{
  "norm_position": "pre",
  "bias": "none",
  "num_experts": 16,
  "experts_per_token": 2,
  "residual_init": "scaled_by_depth",
  "beta1": 0.9
}
Rows from block 3, named by matrix and row number. Rows with one number belong to one attention dimension. Each number is 200 + 20 x the weight over the matrix's rms, rounded and kept within 0 to 999. All counts start at 0.
# q: attention query, key and value (stacked) (model.blocks.3.attn.qkv.weight, 768x256, the q third), inputs 128-255
# k: attention query, key and value (stacked) (model.blocks.3.attn.qkv.weight, 768x256, the k third), inputs 128-255
q.173,193,196,207,220,203,185,182,173,186,202,224,209,213,213,195,206,170,231,202,185,196,176,186,180,205,169,205,200,169,192,204,189,193,216,213,210,199,207,179,170,192,208,205,184,200,190,206,204,158,189,208,195,175,184,209,193,206,176,184,189,198,169,218,183,208,203,184,175,187,153,202,188,191,173,208,226,203,212,217,184,230,197,208,194,258,225,202,190,228,169,227,195,175,239,225,191,179,187,197,196,195,177,200,210,205,194,220,188,211,219,214,215,199,190,228,169,228,206,230,217,233,209,173,172,213,157,210,207
k.173,198,187,188,183,181,228,199,224,178,176,194,228,217,201,196,219,169,235,195,200,223,177,219,167,211,236,189,208,189,172,221,193,176,228,196,175,191,187,189,204,187,195,219,209,228,196,193,223,178,182,262,150,230,184,223,216,239,184,231,214,164,154,196,211,160,186,221,187,241,228,200,185,194,189,157,185,187,240,231,221,133,218,164,212,202,166,202,181,183,216,198,178,187,211,234,155,247,232,210,152,207,252,203,200,234,181,199,198,212,224,206,228,202,197,193,200,194,205,161,198,171,198,221,221,210,202,166,247
q.174,188,198,207,190,207,211,211,209,169,229,190,206,174,161,212,204,163,217,147,236,210,196,197,200,245,242,213,207,218,242,175,234,204,183,216,212,173,219,221,193,200,194,227,216,180,203,207,183,214,192,219,193,214,191,230,189,230,213,169,233,242,222,152,202,217,201,210,202,214,219,205,231,210,203,191,140,213,236,216,241,149,181,164,166,193,204,220,191,208,235,201,167,182,227,182,164,217,180,216,200,216,211,183,184,203,219,175,212,216,178,254,206,213,198,189,183,173,191,190,170,184,192,222,219,188,231,182,182
k.174,201,192,213,178,195,203,169,231,184,211,201,210,202,199,203,193,228,207,186,226,191,185,198,215,198,214,171,218,219,198,228,218,218,211,186,199,198,188,184,202,197,214,221,220,222,234,179,187,214,188,198,196,196,166,233,187,201,184,188,207,189,203,200,208,202,225,208,181,162,231,210,188,228,192,174,188,219,212,228,226,172,179,171,200,231,238,229,197,204,209,211,181,170,203,206,195,184,209,170,194,202,192,174,225,202,194,195,211,182,193,209,192,208,213,195,212,214,172,188,203,198,209,222,207,192,190,175,212
q.175,183,224,242,205,201,165,197,214,228,195,228,221,198,185,200,223,222,210,228,171,173,192,210,167,191,185,212,208,207,197,207,207,218,227,170,208,179,187,194,185,215,171,203,204,211,237,176,191,244,222,216,173,171,192,189,214,211,218,203,237,208,217,175,175,194,185,223,233,208,201,218,203,220,193,202,181,190,207,210,240,195,203,184,208,185,182,196,195,175,183,167,181,200,216,199,202,180,220,215,203,211,190,186,219,227,201,221,179,189,195,189,192,189,191,244,180,192,173,189,215,195,196,220,184,201,217,185,204
k.175,179,227,211,234,228,187,242,162,240,249,232,191,223,208,183,216,226,200,180,172,175,182,223,221,241,167,168,238,193,210,187,214,258,190,168,249,189,223,252,219,214,221,160,203,155,243,175,154,236,235,127,215,246,207,193,191,188,245,197,185,217,218,224,230,226,231,156,254,147,148,183,204,185,166,252,205,173,185,186,244,211,169,257,255,144,249,159,227,220,173,176,180,227,202,157,205,141,186,208,253,186,131,189,220,165,248,233,197,152,199,242,185,200,216,246,207,157,208,212,202,199,212,181,180,160,198,259,208
q.176,186,164,220,199,203,215,160,220,226,198,238,219,227,191,194,180,249,220,197,180,132,214,207,214,156,142,172,177,186,158,224,178,191,218,160,205,222,154,175,225,200,224,155,193,225,156,218,210,176,211,181,270,164,205,172,192,180,189,188,180,174,181,252,155,218,201,198,233,181,177,231,183,209,196,234,243,196,168,181,213,280,230,209,243,212,246,226,234,174,174,218,219,188,166,204,195,200,193,200,226,201,214,203,225,223,211,235,191,170,213,205,222,204,184,180,162,242,178,206,207,222,202,177,169,230,176,199,202
k.176,206,202,217,203,206,211,197,145,217,200,222,194,216,234,210,190,198,208,176,172,218,225,165,167,207,209,228,196,195,188,183,207,217,216,222,185,197,197,206,209,212,164,186,181,181,190,225,201,183,210,198,192,198,210,193,207,237,188,248,221,170,169,213,224,177,185,171,197,182,160,183,188,188,191,195,209,180,192,192,213,213,205,204,202,188,167,169,202,215,162,168,209,229,208,182,224,208,233,224,191,198,214,208,202,191,178,233,161,212,226,168,205,217,206,218,215,218,231,223,198,225,166,227,201,184,182,208,212
q.177,200,245,234,167,193,175,227,196,233,214,191,189,229,177,197,226,206,188,207,192,206,223,175,208,182,241,235,187,225,208,223,209,193,200,173,191,204,200,200,232,195,215,214,240,207,253,173,174,214,208,186,177,215,174,171,231,179,191,200,232,207,196,195,216,182,208,201,220,203,227,195,185,203,199,191,163,220,187,221,205,207,199,184,163,163,196,227,202,179,220,192,200,219,206,200,175,211,188,203,175,203,235,187,204,205,201,205,229,192,170,229,187,198,214,218,170,152,183,185,219,195,206,221,218,207,214,196,218
k.177,199,224,200,243,224,175,244,193,191,228,211,186,206,222,173,203,197,202,205,208,193,211,181,204,218,156,187,230,209,207,187,213,226,200,242,208,190,234,232,218,216,218,179,181,164,220,149,181,227,205,202,201,188,185,191,189,169,229,202,194,232,217,195,189,204,224,164,224,165,186,199,230,186,210,186,197,213,177,194,214,215,188,183,191,199,240,177,201,231,211,186,200,224,219,184,215,152,192,197,229,147,167,191,235,185,230,203,214,203,178,203,211,181,193,208,151,206,178,200,213,176,240,169,194,190,215,207,168
q.178,212,177,217,162,194,216,178,226,194,196,220,209,210,152,194,212,202,234,241,189,190,231,190,229,190,204,198,198,227,181,245,207,192,240,201,164,193,181,191,246,164,242,186,212,229,187,168,205,220,192,192,191,185,167,199,201,163,161,184,197,181,185,188,200,165,201,180,228,225,219,203,182,200,235,200,226,197,186,191,175,211,209,203,199,202,209,187,228,197,191,236,184,198,190,191,176,228,228,168,212,195,248,216,206,207,168,193,218,179,181,186,175,218,232,202,200,220,192,166,223,196,197,223,219,201,176,167,225
k.178,226,234,225,194,192,188,207,185,211,218,202,196,217,177,175,207,216,161,162,151,184,212,244,210,189,152,186,213,234,182,236,223,210,169,213,196,181,223,216,221,216,210,166,189,160,218,179,199,228,238,203,211,228,181,192,193,172,189,156,176,222,244,228,179,261,197,194,222,160,174,213,222,194,199,171,223,241,196,212,215,214,180,200,208,159,241,199,207,216,241,198,178,209,213,205,205,148,166,225,222,175,178,178,206,188,213,194,216,193,184,245,176,192,240,202,185,183,198,200,189,196,207,199,212,164,186,211,185
q.179,192,189,169,210,190,204,220,207,199,188,172,196,186,207,186,182,202,181,209,223,194,215,182,173,191,200,210,181,229,207,197,208,197,206,202,206,206,192,195,200,201,180,206,204,217,215,230,244,171,211,184,204,217,220,181,214,205,180,213,170,179,211,212,206,173,206,203,199,189,195,191,169,197,216,171,168,197,167,199,167,188,199,208,248,186,173,195,201,187,161,181,223,203,165,197,217,211,214,184,204,187,195,207,224,200,185,205,185,179,193,183,169,209,205,187,221,220,213,204,212,221,173,179,198,221,166,209,188
k.179,193,200,185,236,223,184,226,185,178,210,207,204,183,193,195,221,200,186,219,213,184,199,200,227,214,211,191,185,225,206,179,191,216,168,201,204,216,225,217,203,196,189,173,187,174,199,231,199,200,220,182,239,202,228,198,177,166,204,192,178,198,201,186,216,206,215,171,182,180,199,188,205,178,194,247,231,197,182,231,168,213,177,197,209,159,211,182,203,198,183,184,191,227,188,168,221,175,173,214,217,166,170,185,195,185,200,184,188,189,201,221,217,190,206,195,196,207,178,199,219,218,200,220,202,194,205,202,175
q.180,189,218,164,208,168,231,175,183,192,161,193,189,190,216,213,202,199,231,202,227,177,228,228,218,179,174,185,206,196,174,205,168,177,217,185,210,246,157,209,197,211,188,178,213,183,171,231,239,190,195,167,195,192,221,153,196,158,176,213,185,169,188,212,217,180,190,185,235,209,183,207,155,211,221,218,191,157,178,175,201,210,220,222,220,205,183,178,186,213,179,216,203,168,153,185,224,218,197,196,198,195,202,213,222,215,199,215,197,188,218,159,209,212,177,186,211,214,189,219,185,225,185,170,198,215,171,186,178
k.180,200,188,202,214,191,200,187,197,209,219,230,191,205,191,189,195,211,221,179,233,221,202,233,163,216,200,183,172,182,218,178,219,189,188,209,225,186,182,198,206,196,181,189,206,195,230,209,179,179,199,215,214,223,214,198,220,209,190,209,205,195,178,207,199,177,191,208,177,213,171,179,187,175,193,192,221,190,206,182,197,189,211,228,200,199,197,205,177,190,189,178,215,177,198,185,218,193,230,194,198,221,202,202,177,197,190,219,187,194,232,180,188,194,207,219,228,189,220,189,196,219,204,220,220,208,183,241,190
q.181,205,219,188,233,222,196,222,214,206,212,187,231,211,189,200,192,216,202,219,238,195,210,225,145,215,168,180,211,212,219,184,206,203,174,209,193,211,183,193,199,193,186,215,204,181,183,237,207,198,197,221,209,202,177,201,211,195,191,185,217,202,211,181,207,189,206,209,213,211,200,213,173,188,192,189,193,186,219,202,222,184,179,185,176,201,210,166,210,197,219,165,201,223,190,229,221,219,193,202,191,226,166,168,210,205,199,218,214,211,205,211,185,222,202,208,192,199,191,210,209,234,198,197,199,196,189,182,209
k.181,198,199,208,217,185,208,171,208,210,188,192,194,203,188,214,188,203,198,165,170,214,212,241,181,215,187,210,190,214,169,222,229,195,191,200,209,200,197,182,180,175,204,185,198,214,213,213,202,196,203,250,227,197,175,194,200,195,224,195,231,214,216,177,209,199,204,195,187,217,202,188,190,188,214,200,185,230,235,207,207,174,228,205,188,189,188,209,174,193,198,177,178,147,207,192,222,196,221,187,187,227,210,202,217,173,188,189,214,195,194,195,204,214,200,191,194,209,187,172,212,219,200,224,215,214,162,188,195
q.182,197,198,199,223,192,186,208,204,200,192,199,163,200,186,207,219,201,236,249,197,181,200,164,225,164,178,170,209,181,163,230,166,175,201,178,206,198,199,192,248,198,194,188,168,230,191,184,216,156,248,165,170,193,207,163,156,173,168,191,176,174,195,248,180,186,202,201,229,218,187,222,177,178,229,173,253,171,155,180,117,261,188,225,234,214,254,182,254,178,151,254,205,164,149,245,215,233,162,159,238,181,190,217,234,173,202,182,209,215,186,203,210,182,225,173,163,236,155,176,204,195,226,166,193,230,173,190,220
k.182,216,175,185,213,197,228,206,206,225,166,167,217,204,203,199,202,164,177,218,184,200,195,171,197,178,200,216,215,197,175,206,184,189,200,237,162,217,170,188,222,188,178,201,216,216,173,208,223,174,194,205,208,132,199,230,215,193,145,210,165,199,172,149,204,193,221,214,145,203,216,212,241,226,226,179,172,220,220,207,172,206,236,160,176,235,210,240,157,210,221,224,216,168,204,221,158,194,225,195,202,185,253,185,197,199,186,218,206,186,222,181,220,182,199,211,218,248,200,200,180,199,192,225,226,176,242,168,177
q.183,189,224,209,189,229,194,216,222,214,217,234,217,172,201,207,204,197,190,171,216,163,223,204,192,210,188,206,173,195,205,182,225,207,213,168,197,180,193,217,214,205,208,205,181,189,212,189,187,222,193,209,193,207,202,185,199,225,234,199,238,187,227,213,189,220,209,215,196,190,235,206,196,162,178,204,177,200,211,192,224,197,229,207,193,188,195,253,195,207,209,212,203,179,194,218,198,189,213,235,221,184,183,213,186,216,177,190,198,228,182,190,195,195,188,225,177,180,208,198,219,201,197,218,180,205,193,208,198
k.183,195,153,201,204,173,197,206,198,171,210,218,209,182,230,237,191,210,184,228,211,195,204,170,208,213,201,211,215,181,199,181,196,203,210,227,227,209,170,187,163,205,175,168,189,166,179,245,194,184,204,195,212,177,227,193,207,195,195,265,229,169,126,204,240,180,162,239,211,203,179,162,213,198,186,231,185,174,209,154,195,193,172,221,217,204,206,185,200,151,161,199,196,211,168,168,204,202,195,222,215,200,191,225,166,233,179,191,202,231,221,205,183,223,195,209,222,159,214,194,201,162,199,184,176,205,210,203,220
q.184,185,189,171,206,171,194,209,180,170,168,203,192,184,204,208,188,213,233,190,215,197,206,178,207,190,179,178,224,215,189,198,181,197,191,196,184,218,198,215,171,160,195,169,194,199,199,238,218,157,195,219,249,183,219,192,206,201,224,197,194,200,184,224,205,154,202,184,195,177,176,172,178,178,207,192,242,148,172,201,172,218,151,202,238,194,222,185,192,235,170,202,227,189,172,208,225,233,219,159,225,186,192,195,168,170,193,209,191,174,204,157,195,234,158,175,234,202,198,220,212,227,178,185,166,217,161,218,162
k.184,208,214,176,190,198,186,227,183,188,217,184,222,159,189,186,192,211,232,216,185,193,193,223,193,234,212,197,226,200,234,188,198,240,183,201,215,182,219,211,223,210,209,209,203,217,190,217,213,196,177,209,236,231,206,181,223,201,203,204,212,238,185,210,217,208,202,212,210,203,220,191,211,206,185,224,220,194,190,224,226,188,185,202,194,160,219,209,190,220,193,216,212,219,196,194,215,211,202,188,185,215,176,214,168,184,179,195,211,187,184,210,180,214,195,179,217,179,204,203,196,187,196,239,214,195,246,216,209
q.185,221,187,175,237,207,213,231,204,186,221,171,204,172,210,172,198,166,200,150,232,223,186,209,126,208,192,220,185,212,212,163,222,204,190,196,209,214,224,187,161,230,152,211,206,153,237,248,205,206,215,237,188,202,214,252,192,255,239,212,182,209,202,190,256,211,164,237,169,229,166,173,219,176,143,153,168,217,238,220,224,177,216,195,199,200,182,169,172,197,222,154,214,226,264,142,185,153,193,234,170,206,194,179,194,195,198,236,203,169,202,211,204,224,183,207,195,209,223,230,180,257,201,220,219,184,212,208,182
k.185,190,186,183,231,183,211,222,240,205,183,151,219,182,186,226,217,192,211,212,214,209,181,219,182,222,205,205,188,179,181,171,243,195,214,149,182,216,229,212,193,194,185,212,219,186,225,199,176,168,181,229,183,219,208,198,215,223,202,203,202,203,211,215,217,158,195,194,187,225,209,208,179,180,221,193,186,200,220,242,165,185,195,177,202,219,187,203,208,194,177,210,194,200,203,222,185,192,185,184,168,188,189,183,172,184,186,193,222,227,205,207,185,212,185,181,166,183,212,161,205,237,194,200,182,201,183,174,212